Weights of a small self-supervised audio encoder (BEST-RQ).
Model: arch wavenet, norm batchnorm, depths [12].
Training: soap at rate 0.0047, batches of 256.
Data: trained on short pieces for a synthesised band: melody, chords, bass and drums, 149.4 epochs.
Rows from block 4, named by matrix and row number. Rows with one number belong to one channel. Each number is 128 + 24 x the weight over its row's rms, rounded and kept within 0 to 255. All counts start at 0. Numbers have three digits each. After the name is the row's rms in percent of the matrix's.
# filt: filter width-3 conv, dilation 16 (model.blocks.4.filt.weight, 192x192x3), inputs 128-159, a 3 kernel for each
# gate: gate width-3 conv, dilation 16 (model.blocks.4.gate.weight, 192x192x3), inputs 128-159, a 3 kernel for each
filt.32 104:105136142111142156146154179113130149108136153122159120162126110090151135134107119065118091109104137079133188126152126098138112103092146086105143180100082144146123122150134152140136111141084142138126144113125137108133070121106179153142125120108125118138121161154101160114129105122130108144
filt.33 094:112132120171109107114139098113114145107119111098111127125108154094117097142148146088138117136124140140115132125110117080114132142138125147154112076108125094143169027158102114132107138156130143093138154114155114120156141129106125138129163112136115084131146115099109140112140118101121144136
filt.34 104:103066148145115083148094099127130140105062096113084129147116059142149106129125108172139125138155084146120132139130139105143166172117109158135133166134161113123138095128135124138120145131160142136109091098128136116142123148131134154115116130122160121146143158136084108161147146125131158144
filt.35 101:120112113179091161131139150169128131062118139126125132152105122093122136105122101132142117134145132126125133157117135132120152096123172133142151121143145143130128111141134082121098109105132099141129147162144148161124153096142082131115142129131138107126115096104117118165107111146096079122
filt.36 099:128100105122143099150096142127108130119112107134102097162120118136126109127167136144166122069106099143134113087130124145127082116125085183140154107132129120122150138168136136128138124127149125130133147110117085107131127153113141109123132147140142125112143130137119139153117156158141117129
filt.37 096:106137143150132098169119114124137131152091130141108092115110149106119093100172154149110135095144158124105106106127106080098099137121102154152172115128124113119145166146144116120115070137091120135156148094104123126128098129109142129097136154179150130124117167087099156106146119088155150083
filt.38 109:120118153135089116076111140120144133091040132126120143144155135119166148136076107135142127154098084127070126150097140155122127138115164111118096148084135125111113090102116115126125130147127125143127148108120117104154155097103084135065141122126156085141120116115117107137130076150149112102
filt.39 100:135121115091106152155120163155135152071132121117131130150101121126124131091085130123187123121110111113120129173148122109108148174151161107134120153119104111092086161147122118165125089144119140141099150122152156168137084118147184157144129114100155121128114150143108121139183125168119136117
filt.40 091:036136082110148125102151107131104146100145154128141123062138084093107148109091126170131150145133201157138125159140093116142102150142131182100161096125127115143142155096131145143108158164126166118178106139142211104185099166098121110133149143133161129155141165137087159079144125101121163071
filt.41 105:125122164139160157107119112129140113099128123169125132145173122114102118132146115192121134085098129103128091132097113132152096128120132113138112147115124174142142128109066130121123126122146126158081161139145153128109142136139079109107104118134169130163086133133145131135137140138111134121
filt.42 104:153112118139107160135204133122123137117124118128111120123117115073097123091135135154132117084140156103144107123149132123167096116101148138172110126147137163180117113167093107145095182079097096171110115136105130154116167163167145137126126124137162112146173154171113100172073106095155140158
filt.43 101:113091102111133139124133128131079136106138140128124106112084120142133144156107134126129133160131131101156139127116142098094126111078098128157132164157151131134107119149175105120126130103147124134104136119146138137115193144119152149118158116129124098078163149113150117147104119130135162158
filt.44 098:100105121136079137122137098149121138113172100142125141125159143118133157094147138123115128152146136106162083114113141109141115124159130124126187137172150082108139087145147168110136121142140113148132155108115082151104087096070126177136199122174137119137133143127106144155133131133190133138
filt.45 100:147148117156132144117149137131116129108160157190127203135125136169124144116145106112148101072125070096115135167157153125096148172108167135127099141141139133106144122121115114154141150122157075151087132119151139140151169132147189114166117139144103145099134123128105153132141088141115125142
filt.46 099:161177163154142152161134116137108133142128123192107130129073111108097093102121125119110118144096141133116087141180141162126140114104110118089112160133142106106108132117152159147128084141092141097183130112140076087072099155146162136141099096110139132106115148129140158102168147107124149157
filt.47 100:098100147080146150172118159087129135179139156097135168116094169130131129143132138108120159121127078174106152156151152092113145116141132157149126141153116111115136154105140112138147124128136162133111094142123150114150133127115147160148116094108101101114151170111116118083139137128194139141
filt.48 099:148134127135120121123133106155136153098167097135119122105125130151114169100171121115127135100159102125159117119129095093123127180094168117134101099135096123125138114158114143098125126126116118124122110137110141118132100141113130152119117149125152107100124115160146122131130140146115130134
filt.49 102:142132130091158115198087140111153133196109110076098118112132133119101135130117164107140133114102160173101129161143119147138164182127125145134064114123144126115117170138132154134149105145075159101139093141116098132118127141132081176131106109118116139160095145121079083125155105148152088102
filt.50 097:133099091112106115175101104092109113148154137167135153139148160188142131109123117095132105107149133102084126106148114120174141142124107141120100096141090128133151077140114116152134161120156124121108101132143096129115101140135131096120115113138123111170171145150131137165131134146146120181
filt.51 099:154129168127135146107151104131117131133108103134132103085132116133133079124158130125146153157140102157141113109136153097177106132171133120131113117132136157117151140152138139104131096132114168077109095099150122087101084156141130115094102093126121145120195092105101118120136175115096141051
filt.52 093:130145132072100117093119083179151141133116139161077150132137144145140147226108127114129120158150131142137106084112139123158112095141135105140112187126196201150115135117114167116130148152138110121155118117129166093146147129117144145135062119167117123133151136125169134142142112140134150143
filt.53 103:098146109141119110197125200136136148148103180150126149160130110168127155128125134160127152117142104210081176099107134111125174150118132093109149124128124134141147127132146138165122121145115162130156130068125136113122156132101198133147132165113149111134149112108123118127167112152155133130
filt.54 098:149076121157144130165138149118140116150122132099100110157130117108110089137122199143097154120102108118122143130104149114133124162096140139138145121121137148113133117147180074111127094123119153132127099135135099142103104092108111144148121153132152124140158128111130153111084116115117146180
filt.55 099:113139141074128113138128134086119130166147140099130108126132124083124076151128168121137112128151120113097091193133158142134116069115098095138104125121130168113154187096142101118123150114116128115118101155119095125115142112153103119104139126153132157169171168143111112139091118081112137118
filt.56 101:143121119132111140155124126123143138132098116136143174153123150101135091119087154209147181097169130139153120123145138157133153120128134159117135119111129135120132178158119121105160110132124121114115109124140103121107116132120093110159139121166127148125127119139120125159147134153153124132
filt.57 104:116121171144145136172118125187107155094128087121134124131116086149161141162112145129145125196103163129119121105126125123151129101137092187117163208152201103126134154124155104131095145119125132101157082117130146141151166127163186097171103134121120138115147116165165125156110140119117146125
filt.58 095:121138099117132115133129119145111160070143118121115103150117111119130106127077109097131129159118176088173152128153116103132082113142127135137136120073130161110148132116146095141092103152102124121151121170121132113145106166093147117148168097112155108147147152107162103167107132148117096127
filt.59 097:131084112129126164093100171109147120138120174078111140156136153125118141143134148165151112124124130172122167133062117163111148140125084131158151149124153174109170143116115137102134113097133137164142131108147172162172127115095135106147120180107110124122081128111133110118118097107154135140
filt.60 097:145095184165100153153144121136124123077139115114094141136076156126124095104137099101145095120123102109143063108146131145117135109114124108063124155132137107126118099150101149127137112140125096149115098140099120134121159140146150151103070122132158148122147087108141146152136153145138147156
filt.61 105:114122104125103131081122124193148143100121112134110093143107127137128127164150122129106151131121111126149121144156141051104145159096117098117093132101129180120153124111140149080120141113144131144139151142135154124126126116096097097113151114074143134157126130161163168129108132125133135144
filt.62 100:157109154138135126136146143120124126093150143129137118186127158115144096103107130090132078145123102121131165139144150151119172133095100158150119120118093128127103120140139145135155083120123109133113170124106139148137157155150156100151142109110126074100159113125139163106121134135093108133
filt.63 099:138115135113155161167120151131115139147121122142142144137100147149118123150143162102128145068148135120118155098161106166084121100124135130093065120146154170113131141117091183115132134119145123137115111084121127122133099063131154157190131151118134122119096068106165134124108112102134085171
filt.64 099:117136123098148115153095077144122155146101083101126116110126111136102107112121086144138173106141123169167137168130130155133125165122131109114118153138130118117110168104112135143116064149151148136076094117102181107134131125157132144155087126150134161195092131092114097084124148123139159128
filt.65 104:130149103142097151085163126125142150015154095077115110122080135130126153093128096149107164183127164153122143150122121137182114102129144166149149117142110122136110135135109160143150110131096184107177114104110124121124136145115119152119134126118137139138127137149145170125139151112157111157
filt.66 094:121109138085089143142089145103099123094121136137131141119111124157113133119149135104154075129146098115090139092131083161096095096140119138167158100152134139132145090176115127135117164168105123148126151111140123114164158148121116114111135108116125093122127121145141104168137101172101107129
filt.67 105:140128130110112126152083155121086143160092166121156100139107122109138124167113179174105161135123156186087146149124121184090177151146151097047147160058157118122113134150136130207100150148147153095140149095126100125120122122150157132141149152140124108102124118116125146143112080136113127108
filt.68 102:131117093090157124110139131123148137123142120101166108169116139140083153117102130106121111137132109150157139109121122103117106102089119142108177100154095151162170096125142068123106124085136128113141166103149142122144098161171124107126093087096144165161129127140137166160114103122148103159
filt.69 102:118140133136144142117124153105129140111139156104142109153116140141152101095165151097111078106132103135162118147117155148140108117138159183138134108136125160154139114129106105151103122096120134142156096168141147131144131119101086121111118115106152141136150134131142155118101145104128162143
filt.70 092:128106108141182146114117119133114142122122092167120149113160101167134151121127125126126122115149116154100123117139099113140114139116141088153110146115136155144149103150127166151095095118098102124115132136126147142151142112139148121155103142109072102079103093127171110147130109087111130116
filt.71 099:136140109110150139120135132111171131130139132153099079139093135136103141163138141139139122134107162122146134082145152125144099132157105117091104122148148117094113102090102121111124158159144080106120112137110108157157117105135151112139141150203150119086143149160118170139140159126135136165
filt.72 100:107119085127131127150135139141139129135142122156180145072124098154101124122143155186164189146110141106096113116142157117098106172122151137117129089150126167140137155105141109100122159167137144122160105145142087144093121105119122134108104136130168153157111154138169111147119119127120126118
filt.73 126:132088128116155138127111139116170134149056147129143119119172128116115131121097131132121131123146124125108142126080121118052122125060108150094133136070162136069119132090141128092162124133118132081122125129131142158147123105127136147132126153129125031126131094131125091129125113141138132151
filt.74 107:141099121154135125119129116092114134112075126148109121110172117123116101129109139120141152149123143147096106124090120124080110131102123144066097109087115144106145143106117169090114123112133104152120161064154147118136108107101154196125136163114125077115133147137147127137140096122126139108
filt.75 103:118122177121151164100111117145137099143092108155153095129124140127111154107123096103167140142118159122148136071103124094146111089148110124135154096096118113114122118089123108101144135153157123131136082137116133139098112095144089126141098130138141129144074087128131114106124138101086151112
filt.76 100:147125120144123120136122134116125110111116133161098117105097098117139125084140173169131142137119116137152155127112178115131130130104149137131164098121131132143141177139133113114122124163086109116148110092101139100116123077167079110164115146113142153132127152164093167126107101131065110119
filt.77 097:144147130094159137110145098128146119111113110077158137137135182126141124125117168131132126106177168087145125096125124121104103175136128138185103111140116150109112120129083078128127091107132140122110144094156112140112141106132135134120135120140171171172126088066089105082149118129111166126
filt.78 097:142133149115096128150088123142124146148118102148102161161131156162121115160135155089133128085163108128118108094113138121121100158156118094100085137148128195097154114121066105161133171090138149153114146121156092137096127118149080098159137135115160114161149116142143139133148102151123119192
filt.79 102:211133118126091188131133154065129146094133129078107122085131128076107090108125096105108144134133132082121159122147134110134128115136134162114108144105093178135088137134130114161078147109127127113124136136138153121135152126181115106130145134124092139143133120134109130121089138133106141115
filt.80 099:107146094125185121176129146139152122127105123107106060131141128123140140114132134128113118114147113156139147154153155144130183110152089105121150157152103132105137140129171140136145103100103107133151153131132163111138176126151129128158105124131122158162129130201091099076156111125112148106
filt.81 107:127116127174108115125118157135146157148103110148134129131131107091135149115124118088101159118120091123127152124126145127075179166136123114112121111057132095096144149123148138151134126149110117179137148093142121144135106150159162075162151128098105122141113123096167087119129093150145117081
filt.82 102:111128097137137079196112200151118131172135199122117132168096144119128106171093158161108157133121117135128156150174174153133184158126148115125082095147136114130118114127128208123167139118167155111163116130115121116109138137139098119090126127157142120157137121112125123124118143137153136128
filt.83 093:202153170151142078122149108138143108133126125129160109190152133115143143136130131098142110137103124164113162123140145170137125141158116107157142160151136115118112110127137169136119086103097119144112146131114074147122147111119116111128114087080085112113108120125134120116146121126127116090
filt.84 113:132177131115103119127134161129119129150093128129127105140119112125130146120090126151146151128116099113114096135138156143078120113156118155099149158139151127067127128116120131148103109174100159140156133133124124145139103101107141121109134183152145168138117156147117113147133071144135136154
filt.85 096:163135113098116110139148135110127102124122102140135128171093105149083139116108074133123111093117101156126109124113109143087099113145111149176137115110117140102105082084147106128161102134165134142132139109114145187091128107164127152148129143130137123129103139151113126173137113145151172152
filt.86 101:144131126118077133119095115132111151118099152117122126088106117137141114140136165117134089134148153114141127112167104074168091099155153145128102105124126117130114143120149102151118080155105108101147133138136108118101094138106141150110111132122165105146166092159111097151105102124117131118
filt.87 097:124103138129115109159117104117125118127129107126097125138138123144125145109121143058118095127165130160121136158123124126085156124078109096130121136123134114130119085135079134117106139125135124153108134117118149149151137119167173125131128148172141094109176139159135120131134102126191128130
filt.88 099:110137069110125160140113097117126109096132110073132110128149155152136120112148094111151128108115147138080116097158132129122147110136188136139127126136175154110138132104129078108133091127096128106134138132138093125107116123078163136132103115182113150157124113139113110081136124136113114120
filt.89 105:114150150094172114119130126145139124108107127187146124164140151121146115114118163158149129085094132124146136149124119164101130108143104146135179123137157134135115118159145136120124147127157172118131136128172159146086102142200144136161103098132155129122085125111166111113144126131101124139
filt.90 101:140095097108132180136142167142156095119121166129135123152119137158125161124154099130089119139149103133082134138115140158104180120110086148077140145118086131112070120098142085122102089113117103147134137126108128134085130118120120142178110156137132114108079115099111122132111104187082136126
filt.91 101:107164122108143103056135134125126145119140124116121127117159130141142129109093136070109123163120156094137146100168122098145129154148151109099109119171160099145150144097102108144112116124105150121134076135141134117156108146117107127138123137142115166173118144137164107108090139091083134112
filt.92 103:091098130102135107104113112123085133078096120138094098157142113118148088127119130121135129124190147084085124109047129115104106141114117148106126134169135125080109139144142180073139106128126156135101112019124132143132153120127157145129160153143125090123104123144129118144131109097115153131
filt.93 098:108115095124135111140121111140111132145115109132129161105077097169153167174119118091119119132094130136110116134086143085135133135113131141117149135124102132171168087120126094109101125099118141120095116124158140143195141132107126109135099088147144152156184125099132122145121137114159156099
filt.94 105:145150152112080104119109153124121113127113134110144087148106098130108151127147132144116143101152096141141157137189163110149083127165184139134115111130079123123104142130099123177104126147135145091149117163136104121126129174113146158116143129141138168128104208093133147126115114087124125110
filt.95 100:142135165166165169133167125123124093137121153122178115133129113098121050126117158134152087136160105120113107153107162149097148135119112136183113119095115099088142155143130150133134134122124102109116085108138107161124168131117102121104132100174105148153148139142103102078124142111122142117
filt.96 100:133118134120173122144142142108103146147169153131152125069144102145113139110110141148154127110081088124162140120122109113149144180154139126150088183136156095128144114132158084136137141096160156094164107157137124156126100089069095116120086117091123146119109079070093119117146137095166149126
filt.97 099:109126102131148111115143107144119160094152110112122132104130097176108167084122068134143115123103126073132083101120120127091119163135181093144114142116130138106128115150129168132160109113104081129110147154115137123155109153098127099115113138097164130159118105130146128133149157138124122113
filt.98 102:120117112129097164128112100142141165146109102075111143088120112164133177111154113129118109154146159166105121102134108109124118144131114108122142126124089160121178154116111117135154128097117093127124113130118131120146157146156081153133089143115120129131114138137116121115153131104162145113
filt.99 099:131116094133120119102130142121087112154110141092189153152090149124103153141131165086159113128138119133117112100086169137120123134162120126106123133136137157098151122138155136083143138103115096161160125110165094165116114126095154124137094122146131129125176106153137154118149143141155174117
gate.32 106:127132119153093144097112119127126141139106141081119153099116114124143149132120145160151106137130143169143119147111089110125071144173187133152092168139183172120124138118134148145131131117098168173131170073076161116131094125090113109151125168108135151153104106112127144165110112148130172147
gate.33 091:138120102149136154152152138099100143117110115111170129147172126147186144051157132093138065118165133096086142100142140133091112104156148095131085132135136099117126071095098072119088159148141139133140145139177111105125150138114136131146114153122167149127112157147157114162142117121166141164
gate.34 100:158137155154122164109143131123100132126121139127148121132126139128145119132127178107150161147149147108136133134146121119128123151136116140108096136154161136114137086095140127135139118108106097123159139102127098122096126148134114165127125113132115130141178148096136129097106144154162170149
gate.35 095:119112118136121120129127079132103134156155136108089123149111167140129119102127140107138099176120103137105119112084116142120104119097113100115115147133149138124175125154109145112152136136155154147131152103135116132150088141105139136108171153181147137141141157173137148126165128125165176158
gate.36 104:100184147128139095069132138137133141108134121153135161109126152141140165105112107171136106164146134123131100131145141145136091151147145166103146131142137112136134129087137102121132129104131105118153124092127164083152094102104154131087144146113124150154114136100070129128134131083096145121
gate.37 099:162133154089093148152129152145147116127141102167127164117138123146140132132137149172159151126146123124117105136120083095127058145156152130089109120176141148114129086107101100106092125142125115140136127109113148125098118133127114122110123158126162141167112082103137140079107141102076149148
gate.38 102:127144118144152087119095132117123108101073133130177136120135152142136126084090107124128129101131115105113120089094171180154152184099114100132170150098134108102128089117136138151150098130150148111136103090133116122121117135090164184145148210119150168146106123104136161126142130099164126168
gate.39 094:117132113094126117129143168108114112116122114124133134129144129155142139115115067128118137127123116118102080144114131083136117148140113118067111094165106130139144092086113143122130123079116136121108109095114096124119135115123089192080120154124154136181162164139099150126161143154137131107
gate.40 098:111143132171117132086145176141104136151145142170128171118125113136166123161133165127138143142152124132103104145108092152135100135132175083121160126161145108116122136064117131091126098100098145139149149099072121139115101122127080151117109150136140143168115119086112117107192146129155185121
gate.41 111:098075127099064113129177112102142133129123123098123157117084074156183173113126076137126136134153108119145132139116129128135142129123154129151141150173128120089153166123147132189142128124150146180112137112140141164175127126075097153106144145123114123168133162111131144142172136144125137111
gate.42 099:129156128119105153117158122154144111141139112113084116139142124109175088125106120127122133142097140074133115173161152126169129102128113169108138094135110074105128089104117139112109124122152155115105127146099123137120123126141108137122179128120130159103152111144125164123111152123160138144
gate.43 100:118111145132131131149129121126133143155119151101149125127177108135113145131113133148138156156144159125076116126125138105080092156147163132107125159149127100136134121053117103092129109095102179164114128145102091126114133101137074129135121141122150176130089149106096098119203134095146131146
gate.44 091:144113167141099116116141147149126134137134124072144109126130101134138110160124105113155125125138113123123109134152131140098135137171118135134118111139097174129140108152133150092156102127127157165120119148100115120145125124166105163117091134095148109171189124184111123138175114131115175098
gate.45 092:119103129148147113151144139151141129111173142129114125111132149129163087096087133110147115096140152141195112130129143112156111121177159128105097101098107157117168113174133099120128136047139118085125147147135133106147147141155120136111145134108172166146131164150173122136127147116095132126
gate.46 102:142159125080099117080142121127137126068116108099132114118149132141141145119151101102166150156154143057111119131159122117126125143122133138105087132134167175055115108076087132139132142116103127158130155117128142102125132116156176153149168134131127149168144150137170104137104109143117144119
gate.47 097:162128118126128156157129126131128110108128085123136091088137150141099098121104153174128126112103142116096151123121153156092119108144097146085142150175137132085150144107134142129150128133108109140159124106184128136096129137168132122096121130178130172127127159124135127089145123144094147121
gate.48 094:113159125150081172178134105102161118107166093131115136103084110132166160071097097131123121086135108102148096102121171131115164117105100095149131106112127113095107108088105147062081121126141138138119129098159135142124114147136126159110103129093146139137097176111112122129147143136125145092
gate.49 098:105107162105143115159114092118133124140145127106128132102127100109164150117109125162129135121168106119085130147117139096116134124129113125084135158112110084141135102081134107130156130062143160111078114135133139134142127151138123134098150125129143136130112142140103179139161100142128156122
gate.50 099:104124117119118123124145138149149122150105124130101134132122142134136108127111145133150147143144107095126123124155147109117158114152139074082120139158102131120174122098137096120146156124130131104147169150147123148129096121120137167153140143128161143155088116143113176121136146133121165123
gate.51 105:170127170163118191129078145107144133105141167080157148106124143140120117097120125130116130127138125137124091130100142163154145095149124138095112138141151142137093068087088128131132118119122100156107122064091135166124131151135130142123127145133128132175143130104116170113130166161134202143
gate.52 088:132102128143101122109139151107104082077164106088163096119156166146140107083143084110137120125116108116132092172117189138133150099130125175108154125115116144139120125124143121182166149078118153078172124123091118146099141141084119144090170111184141120145128117086168138115097170158114133141
gate.53 095:106130142140115145103132126149076098093115121132102108118158119098129117105092134131130111145173130121106116157115087152092118094111150146134169127190141085153095123139111138143119127142144110165151155095100142133140158144107143092143161119119151132113124137144151145105156136132106135129
gate.54 099:106134129085113120106166089102168123143129124109121086074144100162122169126096133108126140172150155158133154149136124125146110161143130141127179131125142116122120130114121107121132128106132126125186132125146200116155115125136156129137126107111133141132159141129133148121115125167090144176
gate.55 094:128148115092075108182174147129139092101131110067099100113127119090187079159073151145122124127073140125116115135114118149100120099150093090107134187131167117126147113137141065118127122132141120108120101119114112127122143130134130149083170122143174068164176113103115148132140166084138152118
gate.56 102:137120144131113156144130140135134148106139102149122154124096127131132136111099134149147171078126144117134117116094101121142124130133157147113117124137124159166126110130084141136111112104108106088103168112121163154161127133124124124121138147159155127183111173116141122106125106104133141094
gate.57 097:170093105147079129099131130121088120152127106107113102137177140148141103138115120112118135119114126129115110167117102123154130110165132148105138128120122136155144142131131117164117120082095125144163122108115126107142123099121129160159104170137122128119121093074181128118143121107117150146
gate.58 097:083142135146165140134104112103166131126103091145123120176158133128128155125115101134088104131130130129119097132059122125105118132162116146111163122173126149158128137143109171124128120094113135112130087131114135109127120083111185121123161134142112146145148123120104132145125144162119146133
gate.59 101:111157112160087154165107161114121155141111132126171159160157165153151119101124116119139084102110100091104148164105136151102159142154107102116098131147113152127163058122116133125144108122139112138155127108132104126088127112158131127118141144131170160119110106147175116138164140158184133127
gate.60 096:154115096095105158145138136115126108136144158123135157126131146158118203137122094100144117146129132096092143102114101106112117154101153156139163129137140120126120097098106126090123170111171147143111110121113106158104126119143136131114142145140132136159150089134161125152166169166173185183
gate.61 100:154139144146150165175153125094135163158143120142114154147160145125144121075129096101134119142153142091148148161077114128144131151125161186121146119189153077150108151126117136149139139108125145117136126065116134147130138128125131174143122143159146172150126130137100138135137171141155141118
gate.62 102:143172147157135089180126136158144124132104138127160147148151133129106148144108084130123120141139100128124127103160129119131155139141155145157109087115134122135096153111124111113135095133112132100137110108080099117132135085133103143126125135126138160157127164152083098175151098176109100145
gate.63 100:108125109145122108103147126117133134138139148168162151150093120168150173141153087168156133153130132158116136116168096122125151146142106141096122112155130140110139133095130113114138168113141147126148162139131191073125127124095099169130137161128104146123149122155163142164124145154159142137
gate.64 100:064124180112117106062113135151144108123128149127144097129131100143156142122078127152138113170132135115130085139121135101126150128157121175158152110143137109107139116132144109109120185128144151155146123123120177134095121111162129141129170168129177141100171125144114119124114168141121129188
gate.65 097:134139135101131087139176137114130098169144185098125132107135124108152131125112135123137103058159084123148103157104151122129144125169107121126092123145137134136145120123103088147087133121148126137120160122166112134099149125104124156114122128102125131168144117152120149098141098154140159121
gate.66 101:100120149125144109134152133126137121138110122129123114092138089159124121092118098172115119156139108128148122131113101123100107138135122145133129132107138134146169118104138112139142161148157106144148103131169165141156132142086112136129116143133156155119152105117114142156106157128161182132
gate.67 104:142158114111140125156138167109156126165054123118124135140086114119216112132084125149121166142097145123159128172089154149127177114193118138125150091154113092137118111097131161172138145084139163168145130114113105110101120135171120196145161125162142148146124158139108132104124140123132130126
gate.68 101:142158164110111110102083127118166132114114137122130144124148145124134143094128092137145143125089145110112081087118144157092097149125119117134095157118197128133096116112106145130139099088107131112122085121134135137127119117105165123132118174109144123164133155166139119109108128122154149099
gate.69 101:086129111137096116125101164134100149115173122117100101160120132129112115162115142133134102148135135121106139151152133121150095104117082114120110138150124193104154090105129170128168069105104098137131133120135146120119132097101085166130142128094113115111087123128170113154136103174104112145
gate.70 094:113133115208138158123171119139107122128103108152094153129180103145088185107150096118118117122107122129148137112151091169165126163130178188062167148140154133128129119140107135173133106115117105162114111101100173110141103184142134145131118141095105158114136147087131122130142157144130126143
gate.71 107:158149134185087158110151119145151125125116137147097088138096103136153146099119116167150090144122124141112111136120137143096119092107125106097129111147148151089124127059119124112112143144085111098147140086118165124128116104119135151121103166121142144150114128118095141114164138176080140140
gate.72 103:095141112123095133124136095127125117114148111061087069117154145129133103154136153101145126122127171161124091104111134116142133133127117114094133140154159158140148103123110119122118124110103124121144124087116145123136133102153093159128110150168153120140112146118121109128128130131146150135
gate.73 102:120136109163113167170103163164080171120130142121134161132082157141123141157132145126120139155061149126088125124196117145101140151106149125144118145147146160130151142107119170131159104142110094090106152157141130120135159120149153053163099135094109113123130153154158111161134111134141106132
gate.74 110:150152141135163155132132111103142131111067120094165110156102160128124119108094118141137149133122138170079132078144117146115136133172156143153114103172122120131116120135106145172126129118111142074151120133106110113114121146094129138112106150120118152149129158158124141150117119125134134131
gate.75 091:099147137104120129104168080099147108124131083142122071111134120115154138084115135139112113142135111078166125136138153116128106106178090180120174119158108140114099144149135109155123141166145113128161079077096117144123110144115115166118113138138152138133099148145139130140127156141139109106
gate.76 106:101143108071082127126172131146110134120127131129159101110114105161130160127085121092152184153127126119141127175126127096181121141123126143148142123170158110094122124107138109132118167124105178118135109099153139121146112099109134182127133137131124108156177121140136153131099147111141114110
gate.77 096:169120142132097146119126140121130141093088126170145150147164188137146120119130154120154127110132103124117149151142107196130135125116134134130137145138107128120134104079135194158165093130144083110126136138142082104108142111118138176123127173145130133091141135135119144171196141113125135142
gate.78 098:126099102122126128156131129123144124143105109110135118084116129151120146097109093156159182144151129117145146128116136128130107115138146127146161120140111129115118162095144117091097167124161116104113110110192141133170145152080124156124123162139142150153151151124144135112114116098092161124
gate.79 107:088132120190113155133137147160137119145135112099124104122129115086115083074088078133146143122128163116126102130127145135143109127106136162117111131128156117105104133130123083133077079126107101123100128100167119133115183138200122120102163123164188125163143126163122121085143123097102126106
gate.80 095:124119116141117127158117126114116132084098117064132042101134104104136088082090101130118123140147120142091124174131167159095140132134140099109106123119120119136139131128150159133141078124101119112109156099156146116120143116134118093124124151138189139165158121163078108104125111173134090123
gate.81 101:099133159124140124149144104139155122146114143127103094141110101128103175105134123097134140157176135099102147105147138121150157173139130152174178101128127091079130118072144128116113135105138147127155086098102118113151109128150181126095127136111129126144109135126149123108119146172146142133
gate.82 093:131098114148131138154100121141138133164058114143132105138158142117161122110103109114109096138114100134158108181074119106118131112137190090139097169100138108143149131143136093185118142111115104130109102108096128139118129151108104197122125129151161128117114127132156122138099128125100138129
gate.83 101:091133147171133145082144128141160140115133139128155145088143134128146108148146154123143125155137122151157143147143137133197099137140127130110090143130109138135161120068125138146149087123102145122131129137115155132112115116131140157129143134137135171123092116098134161102159164134121176105
gate.84 098:101156123145088124169130117128139123147066171153069168137113115138126149139108130102144127163169162122156133152108150115095109116178116131068105110148141129078108141125134177105165127144146070061138086082080152122116181117157120128111110163119118121109146118163125098135144110122135146129
gate.85 096:116161082143128084147140130164116151114126137145116105092122116145138143127128136148169172128122166101089136114106106135112119142140137112121166162139127140095098137126147158109113170126187138104142125103131125103171114118080131172123168164145174085149127119155129117139082110117123097130
gate.86 099:127136144138124130150110141133148121106125133133151126183164095137156131107124090102170130113150051096148122119098156151191100120130144116156123140136117143146116072090128176150124142170116096116139136151132096128154097123114126133112114189125148161108104136144117118165128150138155151120
gate.87 101:152140143130112139135136103106141122121170153151121116112130131120125126119115165128112147093141124113140138131125123132135120120096123133145142188149147121115122108096133108122130100100133105146164110133094115103136108113134129148140143161168153122134108152076102135119141110158148124139
gate.88 099:117160126151111143117160095138125112124145146072149154119163151131134148091137102120135135167149158148117127092102129105137103141139160159124196104122151107116123147110106123171130079137137136131102126078120110121170143137109106136095122128146148137107118120147171119115097147117113137128
gate.89 111:160121137163112104074129114126125116134146154121155127158109141113144122168122145116137114126120110072122079153138148162132106127086129143109146166168131074104133124114154134140134122139135129102111115088123079097126165139139102138093146110121114133138106128093140137147179139133122145144
gate.90 098:079141127123091078113134127165144154113146135134091118124145143137140121104127149121128061127103148162137144115105128144193124111122106179129126114173091070098140166095111168092088099111146153128145121105100157133143107094149142136129141123132108120115120125120144149118124166090093151132
gate.91 101:104150165109119097135087122129128125132145131115114140097118089133153156134111104147150126183126150145093119149130109152122126135138114119098112159153137126116145118120092117121073114115145146124111111122119182150121136104183153165140120146130185120154110153094083085119162142132139147148
gate.92 099:167149137123146135171152129139107126135202130158159157108149152107198112112124103151139144156116117135121122110170104140102147131134115123138130146148103102132153119079134114108160113111130121164125137186151154147162129134124097097109129144131180154160141156086121162139107148135135113139
gate.93 099:114131198134122131086111129142150144146128141133131173155130144158102131153115106134141112172092113121162136128146123131135125102137121100144155150134131106125133094102086134105125133109157105134103107115101153117150170126133097149137168155128152113170057178138093173119141129139114147125
gate.94 100:171158130146141165108161097134166120178144167142184166130143144155113134131147126131146133132124102111155127141131080169165110117167122157152151150227136140081170100100131132144145147134100110130139149144092115145140093126125106166131111155101118159148104137114140154112133133152127142097
gate.95 103:134135145157153148150145109103123118112136138054127079099113095110155117089128129145151104136120137149211103148130163158115130124143139136087135115119122152111159117145138093143094112119090095129135169142154122145144155098144098110081145138132178117179122125170115155101133132137128163109
gate.96 100:111108128122096106116138118106147116111074114137092143096165129120144140119135124147153165123148118124111064111140129104130114123144099114149122121115118171144133145084115154104139109106140117113132141108102117122097091123099083108149122119174132147143186123141097128125145087159135158133
gate.97 103:136110104152128118142124098116130117121139117127077126174108161097149126123106138160144140145136139150093121140104169145119120107135149139162152137151130119170113116123110128099129143068125120110125162094149104171120155128135135125131151049110110096142093129120114103119136143143141164115
gate.98 101:110102155111134152147160116113164128156113115101150127102144154133134118143136101076115132146160142095138104154096175106105110161192135095086110146168116135133164024147073116189114110113104131131128091084190081127141100112147156164125134126132184141184143128088149164131108145096143143091
gate.99 095:142142142166084114088116126138145123093115123106114129143151146128147123102128102101109113124120096111126104143133132172158106106140139199140118135144136097133094099083136111101104133105128153114147167089143088130168121118076083104105142134122130159142131144105159139112170145167160115162